A small contrastive audio-text model, trained from scratch: encoder arch vit, soap at rate 0.0011.
Rows from block 8 of the audio encoder of a small contrastive audio-text model, named by matrix and row number. Rows with one number belong to one neuron. Each number is 128 + 24 x the weight over its row's rms, rounded and kept within 0 to 255. All counts start at 0. Numbers have three digits each.
After each neuron's rows are labels from the 100 clips, of 14976, where the neuron reaches its highest value: "peak in band" is the frequency band that holds the peak. Only what is clearly more common there than usual is listed. The data: short pieces for a synthesised band: melody, chords, bass and drums.
# fc1: MLP up (encoder.blocks.8.mlp.fc1.weight, 1280x320), inputs 0-106
# fc2: MLP down (encoder.blocks.8.mlp.fc2.weight, 320x1280, transposed), outputs 0-106

fc1.617:118102158120113079144111149135133152140117148142157139158131144144087132148121096171143174152111102146119124158164108150104131111108160132168130082115153123137123139084132150100129115113127178099137153121117115109081123106134133137135117148159118162170085138076101093113133124121142127168122132148111135169157148153127167
fc2.617:089133122101120144125118101129160110104137143114128110117170164120129104124120074115123106128125138164167090144139148122114119082119125107113155142121063123136131121139095089126150120149112110184152118087133108147148104103120117114108178078153080217136137075163197118111135132152120147159076124176152147101118107117148150
peak in band: 250 to 500 Hz

fc1.293:107104127162125127135126172158158126091115132131161141134129142152172146152138172108108158103165093137123155158146088142112150174098162137095098130117137128126092121140139155133136103139143138174124111135051125112115108143107132121166137121120090195067103137126133168110090101115117131109119107092144167118106117129156118
fc2.293:109129158151080111135103093180144130130157117114090125093162137141092139106100144107128132089129121167090097151127130115139104120141105138145117130126112146172123122109146113135094115111075133112072113091132157119125107121142114146127150130146077048070110100109127150108194143094117098110134147155138116135105155125086110
peak in band: 4000 to 8000 Hz

fc1.309:149105156152123139171163130135142162173153158134138145121125110150145095159125157103149162152122162132116154140162135075142122180116128144134110082142157109122141108080148171124116177150143152146144113146092138147151156091104114164103114126095165123144130108118162129134096172150128179126127146146169128142148120148113142
fc2.309:114128152090105133135130099151118105130137108125155095112118109127126099108108148173171163109098143153090138164150158125091133147157099111132121141155143153119076101111123082159167102078102126134140116094119120125151117138120121140120132143154134110129137101125091117130131147118134124151108091116143105117145132126120108
peak in band: 1000 to 2000 Hz

fc1.565:170103132147142128180172155196172209099139134143108136101123123155130117158136097136110134133105149100115131079086123114095143154155122124103185096150141099135132130123074109100176168123100081136100123149122151129147133145166133087158147116119133157163139135101126123099101096150150124111126147109143129153100122157087171
fc2.565:120115154102115097134082112138146131146103161179129155113180124139112105094092112144143147136157137162098093141139124119120106141157098159162095112105114133119108087106117105103145129137090134165140103128139146056134114173097127119109127095181125133128125140112180150106148135135102120110105094089133152091109180115148113
peak in band: 1000 to 2000 Hz

fc1.353:114163136144140120136115134122149147118177133125174141135152119118119114117141145109099146123112112122117161130115131110131146155083155140117161119107096149100139108136161095158142105143121133115050127135082117110122087085178081115157114134103133131139136188155128151137132154152107093153131116157142084127106118115094134
fc2.353:132116095129142123129091096079189156138108101115151160170134144106138170157135093173134100168118117108171125132113084157140130087123110080142089066153139115173125168110127123121154147145158130164146153131135114121120147139118128103143145106151113159051087098120191089115147145112119134100114115104124140119123138109143144
peak in band: 250 to 500 Hz

fc1.7:129133136110127119148155118139144120131145140106110134123139124123096102137143127095159129128131135183112106124147133082154092166104102151118108144107183131103127118183137106103156133150130134133120149142114118176087112093142104138104082178136102094185155146146121142136109120099102156130138120122125136171122140136131131
fc2.7:146118128083099093116131117144115117168165164105114141105141161127120128115090128074131126083102103156088142125106120116137078118165087114138122153141143151141107127106134121150123141130058148161091104094108120105147138154091146125123111127140073082116115140125143147107158150143141100119116133162178091107151133145154159
peak in band: 1000 to 2000 Hz

fc1.536:147085123158129110133112070134122152175140113137139117141092156115109143159127087141130136132115157133112123125089122162124101124157138140138133132165156101118098109138104142175113159129134117164101159131137133141125095123076104141136111128106155088105146085137137166140157144118160128139132116136088139153128142128116142
fc2.536:110120186149132085145138101163145160140147121152157116070146102163127155077106131142125138094092172156123124131113100110134128156135115131120100125143100142143099112104162136131114124103112108150124099135123147096135118117121118091120117126154111134125109091128128140093170161119117162109088087098136109145158123113150116
peak in band: 1000 to 2000 Hz

fc1.421:126137155165150131113098121154101124112117119135160125093146133111132141122130139155139129146066092107121153094099117096165149154114147107134139071104158105145154140112156111125126171097118169135158171141131153162140127132128135138136102159144133092129104136110127079124075120117131153112125126096149117101137126091164132
fc2.421:100105163110122102125086101149148138146176135113151149085164135105118119114097105085172177108115109136105122114159106099108121163150112139140119143138142109140093132111120090108131142127113131113120134124096112111140131128103102140137154132176118142087093130122115137095163154153126138132095140117124130180135134162135134
peak in band: 2000 to 4000 Hz

fc1.494:144141102197138153127096164131135146107142143127120111097127161125144153097157126119171140114092138140081119103106131091114138159147137145175181104134122103121150112138131148105132124149139113158148183137134116130099165094104135123098093151172113139111130164107090106135109136104120097136151123133150109156114115162134095
fc2.494:099103110101064106143114147138138110134133107108123116146164097114099116110093125148149127100078136122119118140140129106083124116123136169123118138153099093105103123131109082161096122150125148128129126135098146159111130117152104155103111114087097123062129183142075141109163130144134132129045152113152111115092098144148127
peak in band: 4000 to 8000 Hz

fc1.298:162101176154082141172120109157115145141118108140084112158145133131146126112099171127091115149112126130126106133110161124134084110128101143117111139191179162125158165132146116147117170123118104113089157096154133116160100138153113140121085128151127107103123138115108129103138124156119108121099160136075107151108130131099114
fc2.298:101117133119135119091143103158113133125147128137135127094120145084165116117138121157149125144137095131121124168140032089107145161125144150145144102136120096151131123117148153137187135079085130155146093130106135088130105139124116116124155161151127129141139148105140119108116142153083114090109123126093149117134098126180112
peak in band: 1000 to 2000 Hz

fc1.76:167125133122107161094107134125152116160109155156142158063130114108123144128129132128176134086166153126169104144117124135155098107137136152138115148110126138135116152124122161123149121137146142122147114087118141153141178104110103122087097110062162126131119158181151153134153168143125099182107164140144158156106139113159121
fc2.76:120142145134105098138140136160127107126146089139100115094082130141097142132141140121141113164104095123106131132103122160112109134118146138099123118083111125158130139144107137122112139169107115109138138135087141109160129117138129137161139147091100129095115147123133096165118116168133095136157119124150122147124152152165142
peak in band: 2000 to 4000 Hz

fc1.364:157150137121116114119095109136125095126161123093073103140177099140138092178146112112175130159083142139098138110141130104137121134139147123125078126164143165127138122106107119168107102103110099106125115143105119121134160113125137110165114151110130128112136121150114133134143132121063112151111105146113133102133124134172140
fc2.364:089151127135113096121134098142209121181108121152133173132100142117131184124129133128147106142121101114109131121112116130155169126088103117160176117119109081101089096101153135142165154143103143099129118091132123089177104129116122100165125134202142164105109147130146099132102130151143171125090140123102135138107099130103133
peak in band: 250 to 500 Hz

fc1.104:112125127179166109129096096143118118151131141185133071118134102136145151086096124123141143146151162178139107128111116159109128145100147142122109139127137131115127116102135122137063058125085123094153113131093104098124119094120144079124089138120106127168165141119122169132151098148107105114137161109109124118126110109111125
fc2.104:102116147081139127116139145119115184145119098130126193103126129133080099121161073170161109092120114095113155148086113121148110118179122131107171112126125131120084166108131090138103118176093111126094149101157109130161074156159127138117126136161167140096114124141116119091141156094115144069111138121107157139129119148129123
peak in band: 1000 to 2000 Hz

fc1.185:119093176134107142142103104102128127118085123134082124160132157113143105128103122137093125155112108115141116119102117131145106121123120130124128109140150137146172153088141154152097145155105171142125156121191141130135115093102114095165094140149145131093135152076131134082098085142128152122118168108132129123179124125116147
fc2.185:106102113144097123120124089123099136157162142105126139110132135105129086105123148156150093135122142112118135120098114131134155102131145150144111101155126108103130132129141172088182175101098131141116148132126144139155088094134117135129143153091143154166137153111125112126123139159102140137157086144127156172100099081143101
peak in band: 1000 to 2000 Hz

fc1.110:153130128183094126131095161114115137160132113120119115131163128121167156127124105169146145127128132158142198136181123128113077140152151108129129163131156137162077125091157111141173119093164140102148111141102127112130099122108072107097130148130159117131133139173104157131126101129136166131116123149109083139139145110150115
fc2.110:094127109113113170139132130126164141137147109135126089139164151154093149102131127117072118064124133152124146117169149156165107162135085099148125177124136140154136151170130131089129108133140148132115079127080143114133121132122139150175149159146152117122145111143120136089126109138107127139099128140077100150138111108116119
peak in band: 1000 to 2000 Hz

fc1.233:129117150143122118126159106071110166119125156127111126082154125155119092157094132148090158175124137096081143120110132129127145111166084083075168130131106132140154093120117153135105133127149186130166145162150116079126153120145095110128138144155126077105180172104126104128130127126117095124129100129105157127127096142100126
fc2.233:107106151136127125116099120165149138158121077117118169098204145136089144134123095114149118142135119143123097130144072154102149139161129133109101118168163129148097152106099108131165148133102122152126120109124120163115138149110150124131092130157126169127124130142161138126101138142139133127130120134168126137146108111142134
peak in band: 2000 to 4000 Hz

fc1.62:169109202102114132134145158073147122144120142120143112117129130147108153157092141130171152154149138168119096125139164084163135145154105110107127155163165127116125110156139159127101128123148154097159135117166102141120136110079128157118153125103135153128144137116121131152114156102134197171080116115171101114116144133148148
fc2.62:117150130096126133137108138121132168201116151134130091082112125156099117118117139130143145039127162124115115109150150150103157127156118127112116100123130149119112160111139114133122107116154115135108092110114140144120130155108136141111151088177088141144120152146111136108091164145158137153149119121112105117121133130142176
peak in band: 1000 to 2000 Hz